A small contrastive image-text model, trained from scratch: 48-pixel images.
Rows from block 5 of the image encoder, named by matrix and row number. Rows with one number belong to one neuron. Each number is 128 + 24 x the weight over its row's rms, rounded and kept within 0 to 255. All counts start at 0. Numbers have three digits each. After the name is the row's rms in percent of the matrix's.
# fc1: MLP up (encoder.blocks.5.mlp.fc1.weight, 1280x320), inputs 160-319
# fc2: MLP down (encoder.blocks.5.mlp.fc2.weight, 320x1280, transposed), outputs 160-319
fc1.1036 100:144115143135125074095109100182141175162133104133091153091135116106159121091146081107138129117122142133121184163098130136130149080127104146125128115107121177171084157166111115157101101119114126116117101151100125125138071146183115130164155128099107155160118172131156151134171140108137122112131119101125106158108136110168153102121128113138144164126139129114078079145104117132082187131106125125135110108160125127106125088163156126142088142127110093124113139165184141115134126128158133
fc2.1036 100:120155076149162151094141132091124162123132131088186107126110174153117104141147108105098131110154131090118107114138125124103080123090144137137128150114123132129129141091096118125147166128119106094082121129147120160104144166162086128159121119114129103058149127106131153132113153158158085125133133157161119132151115148118120119195147113152114096120138077180115117100124108120140118118128087123111137129108126122138156148129121137145160082139186144148132131128165119152105129127102124
fc1.1037 107:131107124136122127157130132161141108126130112102116107103135099108195116062127133096080160096119165161177089142120136107115122110132126109105160102111171138160115127121104142160121117138123118077192094133094162148123144117122086137146094097112129143141125141116091132150108124102132111143134113115086111110114125111133127152147084111158138136111135106097121161096123136139140163078167101086088157130100135140125120114116113137125134117105130117120159136139079140075128155124197129
fc2.1037 112:085167098161110139142140144142109114147113132133129114139122161112148155136099133089139155143072113128115114161123124136110123090092111130139114105152098151122089131148127075180141173152121105163074171117128105136166132149121167142107163167121140119112081154108126160131157121106141107131174162103174136126105154125145115118151112139156178129182138142198146145125169129095091132175140143137129121083110103139119128150153143156132139116152113145131100128122141125103106139069125125
fc1.1038 102:105184117133165125075140133149099142114123083120144131119128146129112115163097146145136133133136117133115152097101170116156139147099113158138086083140143141137132173130133076172111153130090090142110130092171117160126149150152102128166088119099121125144160147134148116099111157138120123110101135143176122170136125106136143164126108197139131149138130131103118130132101090161112131124109064116160151115123112093097142130176123113096129123099090133122036117121151120079147084145124131
fc2.1038 096:124102095105120095133126128111123119098161118138107148138146162150097153112145128137127170167136153126128095143162123140096104154098112096162106145115124128117106125135157119121128107112159147102115134128128117168162132155136142102121161145159139153148111107119093064147132123147103150111157140140066152099137144102097143156161156104066130105165118117172121115129130146149131142135150134102133131117116133156083141121128121143136107121091144161152149136096155136088084107142093158
fc1.1039 097:096108105112187113168133175103108066147113142144144087093152103141151176155131141140114135108145111159080127131127134108143129145107100097127111112096107109140114115118148109174124141151125137121132104077088093130124136099119096114104175110115112122105172174138139099119136129134111129144122081125143088106130178088149111097095162093088154160172145093083113176161135110103132136146164094142139115157141117080117102086123136113129086143144132154111144106128121155107132096106178131
fc2.1039 096:187096141108124152141178105086131133121132128103144066142108106127128110128143134129136164064124120152129110147154109156129127141137165113144110172112139119142122146149068109133134120110124126162136121140130129150136118143119173138122132156093144130140121109122121104158114149104162117132137102139122146152129128113118108135101101167112090131150171094156147106100149119116130089142094130144124118184129119155140083128165118105166163118148157089160139157123122145124108129080098148
fc1.1040 113:183162079123077124083132122125099138132120121155160118137171118150104152134102178118128137133147105127123145155153093096079146133107106140079135082127101149120163158153135164084135154108112103112147101150083181135098137150158114136097118118124188144136117133145168123136124088106155114147120131098091104113144116095121116138166142173138141121083130106132121158144197117147138125124138157091115120098196093099138142093093134136147118139146101144147133136140110112123145180105108145
fc2.1040 105:108108163117159118106076160177159126121112109133158138149106109129115116135140106125128155149127096104152124105127143064149148131130152139120149181149101097105077164107153133142144118135115126139113122093145102123161131178093163116142142128110130101120128130091089112124139141214154154127140161117114157186134118117147124095101117126122110084167145084161151163132154150095165151100156151096138136105107132146152112152136153142107141143134144115115114136145126091133133102137099125
fc1.1041 106:117130149118152102115130123126129128111154124118098161099095120141119139107154080082143149100124148124125173112119141099066134126111171096117130119122125103087128135143129095130120120147124100182135125119167102163145108115175108115111150168118071124119130122117128140117124157145134106149132129122092139170117114130159121129177107086138125164183125092123143126134110111146128173166155096123087131117111131098118155150137132103112125131140110103158114192130101133152131101140148094
fc2.1041 107:110148103137174098117121114135168123118151138128111117135134164111099156151088140128163154138093129131131114107123098157125098137168160109112114137091157124085121121137076102134141147165139081076080114140119122126106161152118101162079132148157146124125131127186102140168121129099153140150159179146157138146138101129127115133116108116111111110122118108109108076113136123144132164157140113089108167176102136144102148072098136132112134070137132117142126149169146122098080144130110131
fc1.1042 094:108132112165121090138101119124151087119119153135140144119148117127104132151105176181160107133131182137133121110124105154135134093117131135117122189086126157123094102137142108129103156161092123147072160108135162121163169119138131117154106109144117146139164116110144106157144120106123183133168109110156122093116101111154123129127122127112116126154124170165121110129101127103133067127143148128124130132106137085159205136121165114162128122076130127087113089153139158106143153105118102
fc2.1042 092:111137142147129124076120141101107128115123172096127139160167114121167119094098123104138141126148118118108142144129112116172162088102130126149129117180160135146131108137125153101094130072111132136145158100111128110114097142141117109113122118134081132164135139144110124118140077150141132114119126126096162114129101146136147123147111103148100092106143104131116188125097101145111144152107143113125077133185156134081098126093111154107131149088073145114113112127137144144096147157145140
fc1.1043 095:132155136114126163099106112111087141128155128126096119141151115130125116119104151163135100157153127101100120108087108169140106118129124129132161175132144155140129124143132117092119148126141143064164113169131141089101138135149111115143080140145164123064139120123155119133159135093123171151082144146159080083143118124144126138119162134108154108083118124104119114121164093152143109098176149101138148162147160138084141119141106124130119152146196144164089123102129090102079128164140146
fc2.1043 104:072123159146143158108130075105169146101103144127103125139103147139140090154131145125115122125152121142120114131122126158171121123159132157095130124141141097091137172107123113151145115164109111135159155127108117162093114117097156139120129121138106123190141117071104140153111126161108133128180114093141155141107081151070166121139100136174109158105139116135131110134125120126105110150148113137135127141108107099173159160092111138126123100122120141114106180143070122120155148115141099
fc1.1044 099:099116139139110156114125116116113093157144133111103152151099152147145127115137087152162130119122125094167160105100122142150101151120165107110128142143144123113153121131072098100112086178117124104140165096122113123068143139145152109107147143070108145145129149145140123126081106159082134154133111091095133156110108116112117111126163118127101129141153129095125105158154130127144085126154119136153122130116075145139113134121122158150118152130114112106133112121140175117124071129098106
fc2.1044 098:133100130160136055138137163099145145099139145147128132103168132160168125145118151077149106113118145162119097131151139113155099130098137084122160114095102141130097110175142121139100142158127118120127073128131163103171094127138134177114121088128166148116123074128153156092146137086136145134130118184110115128160126115159122112113091123129132168106053095117124131122106106117109132138118145155106130122148110124159096111160117117111134116124104127146099090124135149145141112109137109
fc1.1045 104:094140153111174120099125103112107146120121154099129111125093120168093157135088142083147155132096141178145137147154177158135118113151123111153130131151157127104071116132119130122125089125135146117103108122126104115129150161170131091093128101139132072145128146158109125150107127103114121137096110129131062147150108091185132136156112141122130179162123136131153116158110168137140133146173106121099140126154161135122151150122161081136156110090118087101102130131084109139120132135135153
fc2.1045 094:154120150105116105138142149123106138133161118121146142141116092142157143135179157136133162079146123138110103100104139120140156142136128148145099149149162122154154126163137135091093127130117130144104126112159161115131093133128132143131112145139143148110108108106133113053159113073093155125148120107077160154110156109122121134104171135155168136149123119156089185142137084139139140133151084133129135138124116114116121122156094143104125099109153128140105175145122149148116108090146110
fc1.1046 092:120126122100151114166098109080106104128110110096090095127125127125118147122113177125167125100149135128122158132142123151123079138125109119122082089150160124129104099109139142138100173162152150141101150110138115149117119092129106107180131119115123168134125110132129161108132133094095168107152168127092106175078125124137116108142085108136099117162133136136107179163154112118178134134153101120136112145129152111117127118115112106119092149129107165126107113166140162143118097109093147
fc2.1046 096:139116098155110153153145138132137140142132139158172180106137134150132118124131121170082117093160168165123113164168113080122152157135129119091148133142145117125101134170105117101114111059155110121117096120121155130175101100135139155101116157126102111117159163134117119127112128151161114139122104163113134138124182145107153085125155147112099143127115146093145124101137120103171142109113150125147162158108149150152143145142139157195149110104131065170173136092129125157137144133115150
fc1.1047 088:110138139117123125100107145131136171102146092112120127122091125151147131121106135131124160100163138131123149108149148124178170117117134111140080103157114161127117113159138102134148120146122134135163131124133162111079109144154113102149115116079134118139154093145109118096130141135069132147116122164143158125130130128119168077154141099150105123176149136129118169117171074160128163104103134138120157155174109113089117144132115186125127141122124164145123148118127100136132112131120124
fc2.1047 079:151160111132188136133109114103132124124121196155150123133112153136132120109114120120153185138130175135149128160118134140129151125123117125146160150138166132157111122114105117142131105151109086149107147095206113134194167164103148135080162107126129154125143131119129127146175075111180151150142144110116112155149140070137121113083159153123168111150157095146128123100135155121096136111138160105142094144122171118116107136144107082155126146115112109126145117128087148119124106089105101
fc1.1048 096:088095099100090080165134174142145154106114121090173145181122178120162118142137124077130139153151139154158113129128122137145139133151089134155095111121115142108109119138177123111152087135152121123140144125097103113161134102145143126149129120127119101112124138100117097100119172113122125115139107112128096175116116114128165112158108143118125123130108070135112117146092123108148139123121115111139136095121174127111125102123179161102131134127139116145151120131130119165102146155076154
fc2.1048 099:136131107128136118074148106131098156105162133131161139109047133115094148103080134080143118128118136130125128102087139124126119162144149112199150106111140109176157152162127128172143156119115045149162147131126128108112131171144178135113121110096149132104123158163095156135147111174090150130141154113115139147124146097126118124105212141118142109133155120155146098130143130142113128117126125131138123150157103087143097128135121108159096098126120107108095129159129128082154148113151073
fc1.1049 110:146148120160112182116133112132112107121129101117095116135139112138163101120102095163135116146104167136115125162136137136084146131170077148155128067100101092126146100162138115113167106112122126147099142154117068092139141151125128192114099104173126139127170160129093182145130097114131085109109177166134188100165125121132106143143160123137137122150134134171133126100140125115135116107133150148163106127143102152177135130110155128167107121103147138156130129100167137138156130103108136
fc2.1049 118:108152143126156089097150060099153167104149144113117122099135095088134112094150079135151075135123153143144127124127143182117152148170114122156108116159162148143118128119122108128133145135136109106146122110128133105102090144084146141103124128088158140143118139126118158118106169139062169143143113123169075122107096112150143112135129120120143091077108118145110126138125142123117120153098132144126142169145111123098143099089113182130091129157090087131140114130180126117167153133155141
fc1.1050 101:139137147157152139134128174152129145148137128141114113096100130121163085142103147096124102127082176094148152140118123132118154166099090128114145135187171159097123149132145110146162148085119147127129137149154116132106142120110139123175117141151175136130198114163133114123125105103147123141104127146105113138137123129115160135113129125129145102154119108129196098158143139136108142126140166146102128133115170159130125125127129100131046097144113094109121153111192125130136166154111100
fc2.1050 089:134113127117149116141147137047107117146166140076143131103161160129120140098114121124121133105127095089173146152128122144153129114099142083161143119118147149117106123128122117151179151125123093165125152112123139142149103116106170137156129094131143121128120158144149113138158109124132146090151122108147115190145079132162149144155121149114099117135125121143101135096090085108081133084103122127156136118116126156071112168111110142146177122099135109125097078101081110110108152120103147
fc1.1051 101:138111123165125087083142142154152150128133122177118095126134087112135121116126101086152141111145165100111195146114111153112154122110159145119117160110147086108140087091115125128118112151127123124154103090133109114158138114145110108099125138076102119086116169150124142091101173111121105112166107167160111161109116164140145151151125087115115152150088101137129139134117118109137140105096092128124152122131138092097149138122161131145139146117118106184111146118141117119143127128135151
fc2.1051 105:123178121114180144157115090107118172144147156088146111142095148095139148125096098118138146142105123101128110126101117133103079138149147102159122115095110130129128148136101116110149160173117091114107132138132139159136164185113135132099149124156097109102117100173109123152141161098132155151111192129128138112135143108115104116158146108121120094149167141166107071094116133140139135137134087112102153135100148130119117147131128126117125065162149125117173145139168102112130126099123082
fc1.1052 094:139069138103124156134158081116088144099123133110159142151132136112129116133142126110104108111145099105078187096124140141147125120164109151155112157136148104119159151096172144133110139147169134084108132110126166121105088111168120161074100130130159157104114136137092122167129115096135117153106116152166153138119164171122132127123114170109108146124116103106155122112103163107154149136103127116131094147095134095090098160155148119145160172137120171137151107164159133105104112128103112
fc2.1052 090:142128164106129114105126124160131131115126088124164146132116137144099087097093125130148099124155088135129069146135152127106118177125127161156179149135115171155109127132101119110134118129108082162099117122124169104178135146128095112121126090111136132123115159091138158128146136094113175113095137095130165143159137104182124079099165165151130104127156157121112110168114102143115135166103162135108150121109110105057151099098081090138155111133111086106135142133085106138158108151113127
fc1.1053 103:153141109118134073110090104094154147118104137118131096125107140108150119151097140104129138140157193145106126089127171104142142062122106164132154118152135099149164133119146171143141154125122137109078132148132144140111166135118127128138086113149112084144090086103111089128127109107163139121150157164166096156149126127157144144127106132154152175124116123118108117139111142143149127137150144155134147137138139146105156126115132117145126095135141160140114135098093077111163168141128122
fc2.1053 107:118103155145112142132155174137146157137126106163086165153137142152122153138180125109132131145124107132136127138130149123141098122121119160144149119149115164123072096148110122133067183116093150152122118128141164133151084137182132148102148132171146118155104118106106075110143121163113099076098114122129153128154138155144106122110104141114171126141117096110162091131167129116154163143124107145124096136093119167116104138114135130102169136123117122131144093118184143097119139113111151
fc1.1054 094:114100068126078113156083128143167116148112115084145092114145142176155109095146120129114148112082064137120141116125122136152134122178108115154141135130127143113110137154143105095118086151118136166081136166130112134137120130147135173117138093154122114078147138137133158167116104144166108124113123175162097122156116146098136160089144145137170095104123146102127135136130122119141111132131141095082168141113113121107131126118110140199153145083122099090139144122168147147123113116123096
fc2.1054 087:156135190149181097092128150092096102157178162116181174101098164116138144108108119104120150087162153124131165164131133136119142128139127113177108117113113119138129154135111126126142097078100121112162132131157138095161094108122152121132130095086138157138117119111142135186126126097097159142109122114082153132126139099135100081125131145189089117148113124194171123138130113133166133154100169156151157124142141110170123141119125100151134132083141079188095147140127103111122136126143128
fc1.1055 095:136142143105158119123173169142090153127157128106180089174134076131160133110080143126120096097149129106105138091142105148154114122103142124150126131136104097136113146167152105106123153111088068163100112138112135150118157166122114112139118167085163139121117152124122121137110081126118148133085150143148168109129070151140140141160074099149142118134103150135136157114106112119158134082102119133153085137102171154102109100117156134121129103122066129135122114093091124110169129118149126
fc2.1055 089:136187132117170152105069167146108130106122112131095157111099144114166147133128098129139125153094193121093139136136105089128185124141124132092143129135143136129114121109124110137144149103133145117144119151140127118140159112131149162113140178081116151138144137086130153124137160062120103113112123100184135099107145097111146096136201140082139127134115129110149088131082101134091110143166100171141106080139126118109086117153121132128131119117148104123110092138108151131100099119127136